config.yaml
arch: "conformer"
model: "audio embedding model"
dataset: "synthesised sound scenes: up to three everyday sounds over a background"
train_examples: 26041
gain_aug_db: 10
time_shift_ms: 50
n_mels: 64
hop_length: 160
input: "log_mel"
spec_augment: false
win_length: 512
targets: ["first sound"]
num_classes: 38
embedding_dim: 192
norm: "layernorm"
activation: "squared_relu"
mlp_ratio: 2
head_dim: 16
fused_qkv: true
qk_norm: false
layer_scale_init: 1.0
inner_norm: false
subsampling: 4
layers: 16
width: 192
positions: "learned"
kernel_size: 15
am_softmax_margin: 0.2
am_softmax_scale: 16
init: "trunc_normal_002"
residual_init: "scaled_by_depth"
optimizer: "adamw"
lr: 0.0014
beta1: 0.9
beta2: 0.98
eps: 1e-08
grad_clip: 1.0
steps: 5000
batch_size: 64
epochs: 12.3
lr_schedule: "cosine"
final_lr_fraction: 0.05
warmup_steps: 100
weight_decay: 0.4
Rows from block 3 of a small audio embedding model, named by matrix and row number. Rows with one number belong to one neuron. Each number is 128 + 32 x the weight over its row's rms, rounded and kept within 0 to 255. All counts start at 0.
After each neuron's rows are labels from the 100 clips, of 14976, where the neuron reaches its highest value: "top examples" is what is common among them. Only what is clearly more common there than usual is listed. The data: synthesised sound scenes: up to three everyday sounds over a background.
# fc1: first MLP up (model.blocks.3.ff1.fc1.weight, 384x192), inputs 96-191
# fc2: first MLP down (model.blocks.3.ff1.fc2.weight, 192x384, transposed), outputs 96-191

fc1.82 [ 97 129 142 138 171 173 182 102  97 140  56 172 161  72 137 131 121 181  89 167  96 145 201 128 115 127 137  98 101  80  71 154 115 217 127 118 106  92 114 143 127 140 129 165  88 195 137  66 130  81 142 162 121 155 184 113 106 133 113 134 131 133 143 120 155  77 112 117 118 120 163 129 120 155  92 135 148 138 121 106 154  91 127 124 149 125 165 141 157 163 165 132  94 136 103 144]
fc2.82 [138 124  91 143 102 112 166 157 157  91 120 102 171 135 151 110 138 132 134 161  45 175 100 127 148 100 107 102 134 143 119 151 111 113  98 156 140 101 203 150 157 129 114 192 108 127  91 101 120  69 136 188 137 140 137 116 111 137 117 135 130 142  86  93 189 113 144 125 120 108  84 134  83 161 122 157 171 118  63 175 133 129 107 109 169 103 135  87 108 149 152 104  90 152 132 187]
top examples: water drop; first sound: water drop

fc1.167 [128  91 129 100 184 108 135 159 115 132 122 185 132 158 194  97 119 142  57 127 107  77 172  94  78 111 169 117 140 132 129 134 180 193 159 163 162 137 113 104 121 154 145 131 110 132 154 142 157 117 155 111 120 122 127 134 144 194 158 167 143 141 165 116 113 112 109 129 145 176 185 102 121  98 115 110 182 170 141  77 126 142 140 187 109 161 154 110 195 151 137  85 137  93 153 147]
fc2.167 [122 168 159 125 100 103  85 113 116 123 125 115  69 121 136 123  93  81 115 152 162 176 172 122 148 113 157 161 138 149 135 125  89  84 123  86  84 119 129 133  90 102 156  91 129 156 139 110 181  85 151 125 122 149 123 122 149 127 160 182 111 174  71  88 171 116 212 168 125 114 102 139 141 123 115 183  94 151 158 206 174 147 137 165 183  77 117 107 116 121 157 216  82 151 121  46]
top examples: laser zap; crying baby

fc1.334 [128  88 115 113  97  83 193 155 161 160 112  93 135 103 108 182 137 105 159 107 114 151  76 105 163 152 109  96 105  55 105 114 136 120  71 107 129 113 190 130 168 108 143 140 108  85 124  99 126 103 125 129  73 163 120 115 128 108 107 109 155  83 119 123 159 145 139  81 109 117 149 143  76  75 162  94 168 143  71 125  81 137 122  87  96  85  93 120 100 154 197 115  74 163 113 120]
fc2.334 [110 101 148 163 145 111 129 147 167 162 151 125 190 180 158 157  93 160 164 152  94 141 111  93 166 111 158  83 106  85 151 176  38 109  87 129 108 127 198  91 152 141  80  92 117 133 130 156  93 100 121 152 148 104 133 118  92 107  81 110 143 149  86 147 176 128 137 119 163 134 106 145 101 157 135 134 126 144 145 119 145 105 140 109 189  72 150 110  64 112 153 101  80 137 118 110]
top examples: knocking; first sound: knocking

fc1.332 [173 142 108 102 130 109 134 103 113 120 137  91 160 157 123 204 132 147 152 146  73 171  85  57  84 152 155  51 127 134  95 136 143 118 135 138 107  50 107 125 120 127 177 185 104 102 142 102  83  97 153  97 119 112 127  84 147 110  96 113 148 130 136 138 164  71 124 147 150 109 112 132 119 117  97 111 161  95 145 118 122 141 159 116 180 113 104 140 103 143 160 104 113 176 113 180]
fc2.332 [131 169  99 196 142 169  79 155  32 138 147 100 102 150  84  94  97 123 109 129 138 180 103 130 176  96 120 147 150 112 105 142 150  60 142 112  95  69 199 148 130  90 139 169 127 142 155 138 109 108 144 100 124 143 167 134 154  81 137 160  35 168 186  80 126 151  86 127 103 127 140  50 144 162 117 114  87 152  92 175 125 209 155 149 118 165 123 133 110 115 162 116  80  45 128 161]
top examples: water drop; first sound: water drop; chatter

fc1.19 [127  84 140 173 171 123 109 170 127 119 140 136 110  61 108 143 135 132  73  78 154 135 139 140 123 137 147  98  78  96  80 154 192 220 148 111 162 178 118  87  90 101  97 120 110 154 211 124 119  92 112 158 124 139 113 177 108 140 129 147 134 125  98 160 116 151 103  96 127 134 119 179  69  33 161 116 144 117 161 121 185  74 154 148 123 152 127 140 146 153 127  91 174 150 146 114]
fc2.19 [193 180  94 123 102  92  90 113 107  90 208 123  80 152 103 124 162  93 136 172 155 176  59 138  80 181 122 150  88 139  99 154 187 111 154 111 152 139 148 102 116  83 120 123 169 157 107 167 129 111 149 102 109 158 139 123 107  66 118  95  76 128 136 123 149 155 173 117 174 131 157  82 134 107 153 164  91  81 140 164 117 133 138  86 164 131 127 113  51  90  91 177 127 141 194  74]
top examples: howling; first sound: howling; melody

fc1.76 [131  96 116 118 154 118 141 165 185 204  82 164 208 125 171 125 139 165 137 170 100  81 136 147  98  95 133  92  91 131 113 192 180 183 154 129 124 102 137 155 135 154 116 178  80 146 101 122 112 124 149 153 161 137 137 133 142 156 129 170 207 127 136 157 123  51 101 131 142 147  80 133 114  82 106  65 191 157 103 112 110 152 172 144 137 161 152 206 151 145 164 123 114 148 145 157]
fc2.76 [210 174 106 128 118 136 173 142 127  83  98  91 107 170 121 168 172 102 173  97 148 134 106 105 142 137 127 179 127 126 106  71 121 131 126 163 158 108 110 133  93 151 140 108 111  75  86  81 146  44 125 131 146 154 144  85 133 134 160 111 129 117  84 112 149  69 130 101  83  94  80 129 107  85 125 116 125  54 131 221 101  91 118 122 109 103 118 122 105 154 123 136 115 121 176 140]
top examples: water drop; first sound: water drop

fc1.375 [ 99 104 132 151 128 195 179 145 113 137  63 134 151  84 135 120 103 145  78 136 118 140 143 160 132 114 101  73  68 113  74 137  95 183 114  87 135 119 169 105 179 123  92 183  62 130 101  79 112 120 112 158 112  83 186 183 100 122 206 146 128 148 109 102 159 114  87 166 132 155 143 113 103 163  43 133 157 136  71 132 151  84 102 100 131  91 137 140 125 192 163 111 132 122 139 150]
fc2.375 [114  80  61 132 119 135 168 139 122 117  77 141 155 161 154 106 128 174 100 148  94 100 158  80 110  97 119 116 139 104 124  93  92 109  57 185  93  80 172 174 147 125 141 187 109 103 104  66 118 117 152 193 123 125 149 122 128 102 124 155 145 141  62  90 186  81 125  73 134 141 128 170  99  85  87 123 141 107  91 163 174 137  63 141 143  99 157 119 120 132 134 126  89 140 112 193]
top examples: water drop; first sound: water drop

fc1.83 [141 107 132 117 123  47  83  90 141 160 107 108 159 118 148 190 123 120 146 177  82 151 116  83 144 124  92 136  85  71 138 120 116 103 139 131  99 173 160 112  92 158 120  79 118 159  96 126 120 190 147 167  87  96 165 161 101 129 104 149 195 133 138 205 130 127 167 102 105 134 151 183 104 119 131  86 160 115  94 133 125 113 118 114 118 153 169 191 129  99  89 123 127 158 144 153]
fc2.83 [128 118  95 110 117  90 147 136 132 129 144 131 141 119 108 157 139  63 156 151  96 125 132 104 225 125 103 112 128 135 118  90  98  67 148 123 106 143  95 101 105 170 100 142 169 100  82 158 154 142 126 195 157 115 150  97 165 126 134 155 151 113  91 124 117 103 184 112 101 142  96 166 126 174 149 185 103  84 117 148 166  91 117 124 123  86  87 113  89 175  94 155 157 149 166 104]
top examples: creak; first sound: creak

fc1.141 [ 87 100 136 121 112 183 161 146 126 128  82 116 147  86 128  88 111 189  99 163  82 157 125 125 123 108 120 102  88 106  90 156  98 176  99 102 140  87 147  93 166 133 149 170  93 129 140  90 138  95 140 140 121  90 152 173 108 110 175  98 141 148 147 146 179  87  74 173 152 113 112 123  68 161 110  87 137 150  75 127 195  80 114  94 153 102 154 100 115 191 157 100 123 123  94 162]
fc2.141 [100 103  66 173 153 150 137 147 125 124  90 151 146 138 156 107  92 159  98 171 115 122 184  94 112  50 130 113 149 132 111 116  97 111 109 140  76  76 168 162 137 101 139 189 118 135  96  84 104 118 164 185 123 105 166 112 143 102 133 179 128 132  93 102 191  73 119  89 134 145 125 153 122  94  93 124 131 138  81 145 168 161  84 175 144 101 134 131 158 134 136 137  83 118 110 179]
top examples: water drop; first sound: water drop

fc1.70 [140 119 110 121 132 119 125 197 153 154  91 138 158 160 135 138 112 142  76 190 157 128 189 134  85 109 169 119  46 116 149 129 154 178 121 108 128 146 128 151 117 107 117 169  59 115 115 139 117 162 152 155 104 154 151 142  98 139 154 182 199 105 126 143 158 143 142 134 133 175 149 102  58 112  66  84 217 161 155 146 120  98 144 149 149 124 144 150 149 173 121 146 101 133 129 120]
fc2.70 [117 107 184 105 142  88 124 115 157 130 149 114 136 123 112 144 104  60 105 139 164  94  95 157 151  84 126 103 118  96 101 115 126 100 116 153  87 149 121 116 106  86 163 136 138 174 187 137 138 154 122 130  65 120 162 145 109 162  76 145  77 204 141 126 110 169 144 166 149 138 114  62 160 163 110 101 112 181 100 128 151 136 175  67 133 191 127 119 191  97 160 188 129 186  90 197]
top examples: water drop; first sound: water drop; hammering

fc1.18 [ 68 127 125  95 125 115 137 176 137 115 113 138  98  97 134 102 114 164 112 113  87 156 125 185  99 123 125 152 113 175 178 126 125 133 120 106 162  76 166 105 175 161 162 109 102 107 139 142 148 161 132  64 126 114  87 187 110 131 179 147 140 129 185 152 113 166 117 140 186 142 161 165 105 163 175 123 186 159 158  65 188  89  80 105  77 151 171 128 125 145 105  96 186 137  67 125]
fc2.18 [171 104 128  86 112  72 188 161 184 152 154 114 166 167 157 158 132 151 185 118 110  98  82 122 150 126  93 148 135 127 170 141  78 130  62 142 188 116 121 135 169 147 126  74 131  66 108 157 172 102 124 161 113 119  80 125  87 132 101  70 127 125 133 123 194 104 165 171 153  93 152 139 125 151 155 136 128 135 122 177 114 118  69  60 112  59 163  99  92  81 117 139  85 190 129 143]
top examples: laser zap; first sound: laser zap

fc1.130 [133 125 134 132 169  99 131 115 121 160 139 128 141  80 136 123  98 114 116 171  88 144 153 165  72 168 165  92 138 139 113 171 207 191 172 107 136  94 122 156 109 133 131 129 111  97 133 137 129 100 172  79 120 108 137 159 178 173 137 118 166 130 155 122 180 114 128 134 164 161 133 148 136 122  82 106 166 142 144 132 172 153 155 157 108 170 126 128 110 172 111  58 163 117 112 102]
fc2.130 [142 122 129 176  62 108 127 163 130  59 143  86 109 183 137  84 173 127 113 130 129 134 143 121 148 112 115 142 185 159 138  83 167  69 154 174 176 140 148 116 169 141 124 148 168 123 116 127 153 118 153 141 101  95 168 120 132  75 149 117 109  90 164 154 169 131 128  67  86  99  92 104 115 207 127  96 103 105  53 156 180  96 105 124  96 144 164 122 140 116 151 162 160 180  98 167]
top examples: laser zap; crickets

fc1.138 [146 113 139 127 153 117 102 168 129 155 140 165 143 179 139 101 106  97 132 155 101  84 118 158  96 165 146 131 112 148 138 143 180 203 152 129 155 136 150 149 105 126 140  99  95 109 166 148 109 163 144  99 115  70 161 156 151 203 163 150 157 153 162 172 161 132 124 138 199 216  98 129  92 110 119 107 154 177 170 157 127 156 111 165 147 130 141 155 156 131  87  95 140 112 136 178]
fc2.138 [113 158  60 129 105  90 109 135 116  82 132  82 174 104 157 154 135 154 137 114 105 168 141 169 108 166 170 135 139 155 128 134  79  67 135 152 123  94 118 109 167 142 140 134 128 137 155  95 121 133 137 155 146  93  92  78 149  50 135 155 142 139  88 116 112 157 134 123 135  87 124 155 151 151 196 151 137  65 148  84 154 142 112 141 167 135 178  97 121  76 113 116  92 162 115 163]
top examples: siren; first sound: siren

fc1.34 [ 81  70 152 157 202  92  76 167 139 159 133 204 146 139 142  65 133 127  84 180  99 101 172 144 117  94 157 118 135 133 165 150 143 155 119 146  81  77 147 131 101 115 104 115 134 127 103 115 155 121 145 106 106 146 154 149 177 186 134 185 144 164 129  75  90 146 117 163 177 157 123  92 109 149  96 126 164 194 116  81 135 145 133 196 165 130 130 122 155  95 169 136 101 110 161 122]
fc2.34 [208 166 153 139 146 125 121  84  89 138 191 129  93 164 108 143 123  59 142 108 147  95  82 147  82 144  80  98  96 130 138 139 167 110 125 147 130 160 127 212  92 131 122  88 110 100  97 148 122  91 168 109 126 129 168  88 153 145 196 119  67 135 137 100 160 118 148 167 109 158  62  88 153 153  79  80 150 103 132 213  85 168 160 113 138  76 113 138 146 151 174 162 125 120 115  73]
top examples: siren; first sound: siren

fc1.352 [108 102 123 158 148 164 146 147 174 178 125 142 226 159 153 120 133 120 122 164 140 108 102 119  65 125 138 122  77  82 132 152 101 168 113 143 140 165 104  82  86 118 146 150 120 128 101 130 101 105 163 160  88  95 196 165 165 205 137 210 190 155 171 131 153 118 146 162 147 173 105 147  91 101  89 107 179 131  86 124 125 128 130 165 148 172 121 152 190 116 116 136 106 173 142 129]
fc2.352 [141 119 120 138 119 115 189 165 133 143 130  80 185  98 148 150  95 114 195  89 150 132 168 190 185 164 108 138 137  90 122  94  99 106 134 144 127  65 131 138 144 163 108 130 137  62  48  88 101  80  96 162 135 107 153 145 148  62 170 141 144  68 107  99 214 164 153 104 113 101 106 144 112 120  97 114  88  74 139 160 186 100  67 135 153 106 125 137 135 174 105 159 118 194 130 125]
top examples: siren; first sound: siren; muffled (low-pass)